From a checkpoint of a small text-conditioned image diffusion model.
Model: arch uvit, text encoder layers 10, text encoder norm layernorm_no_bias, text encoder num experts 4, num experts 32, layers 10.
Data: 90422 training examples, 15.1 epochs.
Rows from block 4 of the text encoder, named by matrix and row number. Rows with one number belong to one attention dimension. Each number is 500 + 40 x the weight over its row's rms, rounded and kept within 0 to 999. All counts start at 0. Numbers have three digits each. After the name is the row's rms in percent of the matrix's.
# v: attention value (text_encoder.blocks.4.attn.v.weight, 128x128), inputs 0-42
# proj: attention output (text_encoder.blocks.4.attn.proj.weight, 128x128, transposed), outputs 0-42
v.44 094:500500382532571500500500631570500433500500500500500500428500500500500500500500500500442546500500500500500500447530500500500500500
proj.44 104:500500500500476518500500353474408500500377500649486423480500500500500500500441448469500500500500414541500479500500500558458500500
v.45 107:558500500500449500591500500500500500531629500500500500500500474500500500553500500500448445500466562500546527500500500500500424561
proj.45 104:500500478610500537500455618641500500470500500500500500500500500500500560500500500578567500433500500500482442500586486500500500500
v.46 118:552500500516500500500500583500500500500578500371500500500532500385500500426620500500500515520500500500500500563519500500500500500
proj.46 105:500500500500500500344500500500438500640500564588649500488500454554500579500500500500500500500500471500500500500500500500500500500
v.47 081:500500500448500556500541404500380426500417500500500500534500500500430625406403500500500500500500500500500500568500500500500500500
proj.47 081:440500445500527500500551407500500500500500500500383500500500500569500500500500500500500413500500317556500483500500555469500500500
v.48 105:500500561529500500491500415500500439500500541460500500561500500500516500433500500500500562551500500500500500500500500500532500500
proj.48 092:500500566500500536500500500500515500577581592500541500400500500555500412596500500429450439500500553461531530500500539500500500500
v.49 077:500500500500500540500470500621500500500500500546607542500581500428500500500596500500500500588500500500500585500500500500392406500
proj.49 069:428500500629599500500500655500500719500500500447466500500385500604500500500500500564500500458500500500500500500500500538500500500
v.50 082:500618500416500450500500500610599500500500500500500500500500500500500500500500500581500500485441590500500440500500500450500500541
proj.50 074:500500500500500500500424622500500500500500500500500500577500500500500500500390479434500500500500534500500500578500500500439500500
v.51 094:410500500500500500500500500500500551500500500500560429500500559614500500500500440500541500391500500545500500411586500610500500500
proj.51 091:500500500500500500500632500500500500546500424500500500500605500444500500425573500500500500630556500500500500500500500387500500500
v.52 076:500500500500381395442500500500500500500500500500500500500500500437549500474500500500500500454500500500500440564609634500500500500
proj.52 081:500500578500500590500500500467500500500636548500500500500500500500500569669500500500500500500500500500463500433500500500500475500
v.53 111:438576500500500500500500460563560500443500500539500500603500500565500500500420500539500462416500500500434500500500500500500500500
proj.53 111:555500612500500500534474589385500500500500500437425500500500500444500500500500431442500500500500500461561538500500518500500553500
v.54 095:608465500500500500500500500500387438500500530500500500500500563500500500500527500500500551500500500528500455449500500500615500500
proj.54 085:450530500500500500500612433535500500500500500438500500500542625581500500500500500426500500500500500455573418452500500500425500500
v.55 126:500500500500533500500500500500500500500444500537583500500614500463500500500500500531500500500500611500526500500500551587448468500
proj.55 102:500559500500549500500601500500500480500500500500394500462500579500500500500476500500500500421500535500500500500394535457500374500
v.56 096:536500541561500545500500500462500500439589500500500500500500500500415583500500500576500500500542500500437500464456500578411500500
proj.56 089:500566500500500500500500500567500564530500500418500500466517500500542438421500500500500500500563500500500500500428500453500500500
v.57 091:500500535500500500500610426500500500500500500500372500500500440435500500500558500500500525564500489500406500500473440500500500500
proj.57 082:406500500393563498500500500500500500500500548451500500430500500500500500500500388518500500500500500500500500457500531437500433500
v.58 087:386500500537500500500500500562500500500500500500500500500500473500500500500500463463500500500500500500500500500500500500469517500
proj.58 098:519500500587500552500500623389500500500500500500500500441500500500500453500500500524500500473500500500401500500500500569500500500
v.59 085:524500587500500500500500500500500442500593500500500500500468500500500500500500450445500500543528500500427500500500500500500541500
proj.59 066:500500395500428500500568595500500503500450500448532500500500500500500500500500500551500500500500405500488500500500500500518415500
v.60 091:500500500542500576319500541500386419500419500500500464500500444500500500500500554500500500500500442500589500500440500500500500500
proj.60 081:500406500500500500500500331328500500500544500500500532500500500500589500500565500500500500500500500500550553500500500668500562500
v.61 081:500588500500590500500500500542500500387500500411500540500500500500500500500500500568500500362500500500500500500500500476500500500
proj.61 076:538500566500446500362500449500500500565500500500531500500500500462500444500500500484500500667500500500500500427477500594500500500
v.62 114:470573654440500500500445500616574500500439531500500500500500500500500403534500500500500500500500396500473420500500579500500585500
proj.62 115:500458500500500500500592681500500587438500541500500578500562500500500500500524500500500500500500500500500500561500500500500500500
v.63 097:606553500500512500500500405540500500500439603500500500500530563500417587500500430495542500500500342500500500500500500500570500500
proj.63 098:500500500500421500500684574390500500500500500424500414550500579584500500500534500442500500500500403500500546500500530500500500500
v.64 103:500500581442392500406381500370625500500500529500500500500473444567435500500500500500463500500500500500500500500654500556500500500
proj.64 124:500467468500505500500500411580419500500543500540500500500500500541500459500433383500500500500500500500465500500500500500530500500
v.65 091:623500500500500500500500500500500500620500500574420529500500429500500500500500518500500500500440500500500500500500548500500385500
proj.65 089:500500500500500500500500462500500500500500531450500500500500500500500524574459500553428500443500500500500462446500500495500500500
v.66 129:500500500500500500500453428500500500500500543500500500500500549573500500500500500419500500500531599527500555500579500433600567548
proj.66 130:500500500500573535380500500500500500500500500500500500500500462500500465500500500500500500500500500500500500500500500500500500355
v.67 087:500580500567697500405500500500423466500445500509500500500476500500500500542454500500500500500500560500574500500500563500500500500
proj.67 116:500500418510500481636500500500500408542500500287431500537468651500500500500549579500500500500520500500500533500447500551500500500
v.68 119:500439500440500483500465571500415500551500602563608522535500453500500529444432500541517530500500500544500523570500435500500500500
proj.68 111:522550543527500500500571500500500536500500500500580470460451500500500559500500500477555500652500460500500500500604500500500574500
v.69 093:500500500408500464439500500500500500435500500500532500500500475500500500500500490500554449500500581454559500500500500500500541500
proj.69 081:500500547500500538500437500500532372500500500500500500500500500500500459560500549500500500500500508500500500500500471360500500656
v.70 100:500500500455500500500500500500500500500370500500420500500447500551500500500500406500500500500500500500500500500500500500500500500
proj.70 115:500592500500500500399551500500500408500500500500500500508500459500500500500482500524500500500500500500500471500500500618473500560
v.71 107:578423500439500500601500393570500500500459500500500500500466500524500416458500500455500500517500500457412500500531500500500500547
proj.71 126:500615500549500468367500500500500500500547500500500602500500380500500500500500504527500500500500531500500500500500500500500500500
v.72 086:500623606500500500554500500500581500554500459500539500500500500500500500500500500497500575500500500500500437444500500500500500435
proj.72 084:500500408621536500395500500500420500566500500500500500576500500551500451500500500500500500500542500500500455531500500500500582500
v.73 080:500647500422500500565426500500500500500500500500500500500613500500500379500500500500569500500377500500425535500563361500500450474
proj.73 085:500500500500500500500662500500500500429500500500500500551452500500411442450500500457500500500500500500500500500500500629500500512
v.74 107:500419569536500500500423500500500500500500500367500500500500500500500500500500425401450573500580586500546500500500500500564500500
proj.74 107:450500500500557500413500500500500392500500500500500500500334500500500457500500560500500500500500500591500500500500500500547500500
v.75 103:500500500611500500500500500500500500559500500500500500512500500500500500500442500500440446500500500500500478500539500447520632647
proj.75 091:500454500500500500500500500500427500500500500500500572500500500587404500500620500565500500500500500500447500500310500549454500412
v.76 089:500500500382629500500500500500500500500500500500500500500500440500500500500595500500461500398500413500574457500500500500455500417
proj.76 080:500500500558500500651500500500446500500432500500500453500500500500500448500500500521467500575500500500500500500500500654500500625
v.77 089:500500500500577500391381500561500500500599500500598500500500446500500603500500472470500500500583500500560500500500500405500553500
proj.77 080:500500532468500587621500500500500500449464500500500500500531629500433500500492500421500500542566500500500541500500489500500500500
v.78 141:540500414545500465500479452500500521500469500500370500500459500500500604500500385500500500500500598500500554601500500398527469500
proj.78 135:500500549500500500411500500479500500500475500500573500500500466500500500451500566500500500500545500500500500500500524500500640500
v.79 102:500500420500572408500416500500500500500432500507500543500500560500500480500500379591500500500500500500577500500500500518500500426
proj.79 092:500500500570500459500567455500500432500500500500500500553500500500500529500500517565500500500500500484500500500321553500500500500
v.80 105:500500500423500500500500500564500500500500500601500500500431500427500500500500500500500500500500393500569484500500500500500500500
proj.80 118:500500500500500500528500500540646500544500479500500500496500403500500500500500500465500500423500500500500500565580500500454500635
v.81 099:500500500500500470500441500500455500500500500500613500500557500500500500369500436415500500500500534500500500625351500500500426500
proj.81 100:500500616405500500500500564500601500505500530532381500432500500500500500500544537500500500500500500500500523500687500500500500500
v.82 118:581339523500500500596552500555500500500500500500531538500443550442500500500500360409500500500442500459539500500500453500500500491
proj.82 123:500620500500466500500500594496534562550500500500500500500567366500500536463500588500500500519486500500448466500564500439500500500
v.83 098:381375538356500583500500560500500500500500500500500470500500500500500500500500500600500500500472500500500500438416500500500500500
proj.83 085:500500500668500450500500500500500500421500500661500617500500500500500545500428500500500500500500441500500436500500500500500500500
v.84 092:500500500500643500500500500500551500500500593565500500500500435500500500500451500500422468500500500500500500500500571539500500500
proj.84 104:558500500459500500500500500500428500526582500359499500500421500437500500500500500515500500500485446500500460500483500500500500378
v.85 100:500563500500500500500500560500500486546500500599481462548500434548500500500584590500453500500500500500500500500380500500500500500
proj.85 104:524500423500500500500500444500500535500367485500500500458500500450500500500455500500500500448500500500500500500500540587500500483
v.86 111:500500402500500500500500500358585500500575500371551500500500500500500463571500500500500500500500500500500469500590500500484527500
proj.86 119:500500500500500500585435500569500500500472500723496500500500500533500457500500500500482500500471580542500500500450500514488500609
v.87 098:500644476500500434412500566500500500410500500500660525500462427547463500433500500514557500500500500500528500421500547621500425500
proj.87 098:500458500500500429500500373500500500516500500443401500560583602406500500500500500528500500500500500500500500500500500537500500397
v.88 092:571609500500500390531500500599500500401500621549500500500500500500468500500462500500500500500500398454500452556500500500500414500
proj.88 087:500500500442500500521573458500500500500500614326500500500500500425500500500500500500520500500529576500439500500500500500500500500
v.89 103:500427500525523500500500500500470500574500500500500500500479454500500500568500500500500500464500500482500500500512500500553500500
proj.89 095:549594500494457500570500500500500500500500500500574500466411500500500500460500500469551500500500500500609500500500469391500500500
v.90 089:500500500441500500513500500500500484500431435468604500500500500500500395500500500500569500612456538500438500500500569500500500525
proj.90 096:500500500500500500500500500500548394427500425500500500500557500500500500500525560500500500398500500500512500500508500500500500500
v.91 105:500500500463500545500400654565566533500449500500387461500483451539500441500500500562413500500412500537500500500619500500500449500
proj.91 111:500500445639439474500673426500428500463476500500621500528500500500500500500500500447500500500563509500446500500328541520500548500
v.92 094:500420585500500500500359500500500500500500500500576500500500568500575500500419500500500561500500500500515500500377500500500457500
proj.92 096:548500500489500454500579600534586500535439493500500500500588500500500536500513500500500500383530500500383500452612500513500500500
v.93 069:500500500432500500500500500500562500500500500500428599500500500500579500500576500500500500500500500500500500500500500500500353500
proj.93 072:444500500500500530500500500500500500500405500500525500500562563466500500545431500467500500500568500500500500500500565500500500500
v.94 097:500500448500500500296465609500500500500500500500540500427558420458500500500573609520500500500500500500500500500500500500408568500
proj.94 116:458360500500500447712500326500500500533500500500464500550500566500500500500500466483500500500500563544500500498451493570536500500
v.95 104:500500500500500602500500627629500500500500500500560451500539500500500403500500500426500500500500536500500500500500500592500500500
proj.95 100:500500500500500448336500500462500500500500426500500612577571500455436500500500566500500500500509500500500500500500500500500407398
v.96 119:500500500623500500500562533537424500543500419500500537430500500501500593500500407500500500500500500500500500500500500574500500398
proj.96 124:444572500500500510467500550500605500483500472500500500500500654500500526500473500500500500500474500500575500500500500364500492500
v.97 101:500500500450500500575553500538500500500500500500504500500500419500500500568500500500551500500500500500500550451500500500419500500
proj.97 113:441571454500500440500500500445463500533500500479500500535489500500500482436500500467500500500500500500500526500500408528500500500
v.98 102:500611551500500500500443500500500500586500500500469500500500500500500500500500500500458500500500558500500500476532500500546454500
proj.98 094:459500500500445500500500500500500500500374500500500500500500500500500500500557434500500500413500500500500500500399494500470500500
v.99 146:557454497452500500500500437500422457500432469500500500500500500500431500429500535500500500500500500446500514500579500574414500500
proj.99 146:500647500500500458450500500548571500522520510500338500487500500456500487545522500500500500500500500538500500557500500500500500500
v.100 094:500500500500500500500500500620500500500500500500500500430420592500570575500500371500583547500500500500500500500421500500500500500
proj.100 096:458408437436500500492500500500583500513500447426500500500660500500500555500425590500435500457499559500500516547567500502500500500
v.101 106:500500371500500500430500500500500500500500500500500500500500477709500615593500500500500500500500500500549500500500500500500500500
proj.101 120:500338500500500500544500500618500457500500500533500558472562500480500399500500470549471500500476500500573500500500500500490574448
v.102 098:500500437500555500634474500500500552500578500421453448500500416500500500500539280574500500500500525535500500568500500500500389500
proj.102 103:463500532500500500379565500500450500500433500500585500500500500500449500534448557471473500623500441500500444500500500500500554500
v.103 105:500500500500450500500519500526559477470500500500500458419418561584500539500500500358500500500500500500500415500500500500559500554
proj.103 115:532418500400500527500500500464336578500481500500617500500579500500500500490500500539500500500545500500500517500500500500531500500
v.104 108:500500562500500611500440500433500500500533500500500500500500500589500457555500500500500500500500613500582500500500500500500500624
proj.104 100:500500500500500480400500500500500500500500500500500500500500500500500464427478558500500500500500404500459503500500500500500348456
v.105 092:500500500500500500373500500500568420500500500500500500500500500500500623500500500500500500405500500500500500500500500500500500500
proj.105 097:411409500500500500523414392500500500500552500500500500446500500451500500500500471500500500525470500500500500500500500500528500500
v.106 076:500500665500500500500500500500500500500500500500500500500578500500500325500500424435500500500500500500500500500500500500500482500
proj.106 071:500500439500500500500537657500500376500500500500500500500500500500500500500500500557500500500500500500500500459500500500500500500
v.107 101:500418500441500529500535560572500575500500500500500459435500500500500500415586500500500500500479500500500500500500390500500603500
proj.107 109:540542500500500462500500435500500647500401391500578468490500500500390442500500500482500500558500500500500500532500500500500500511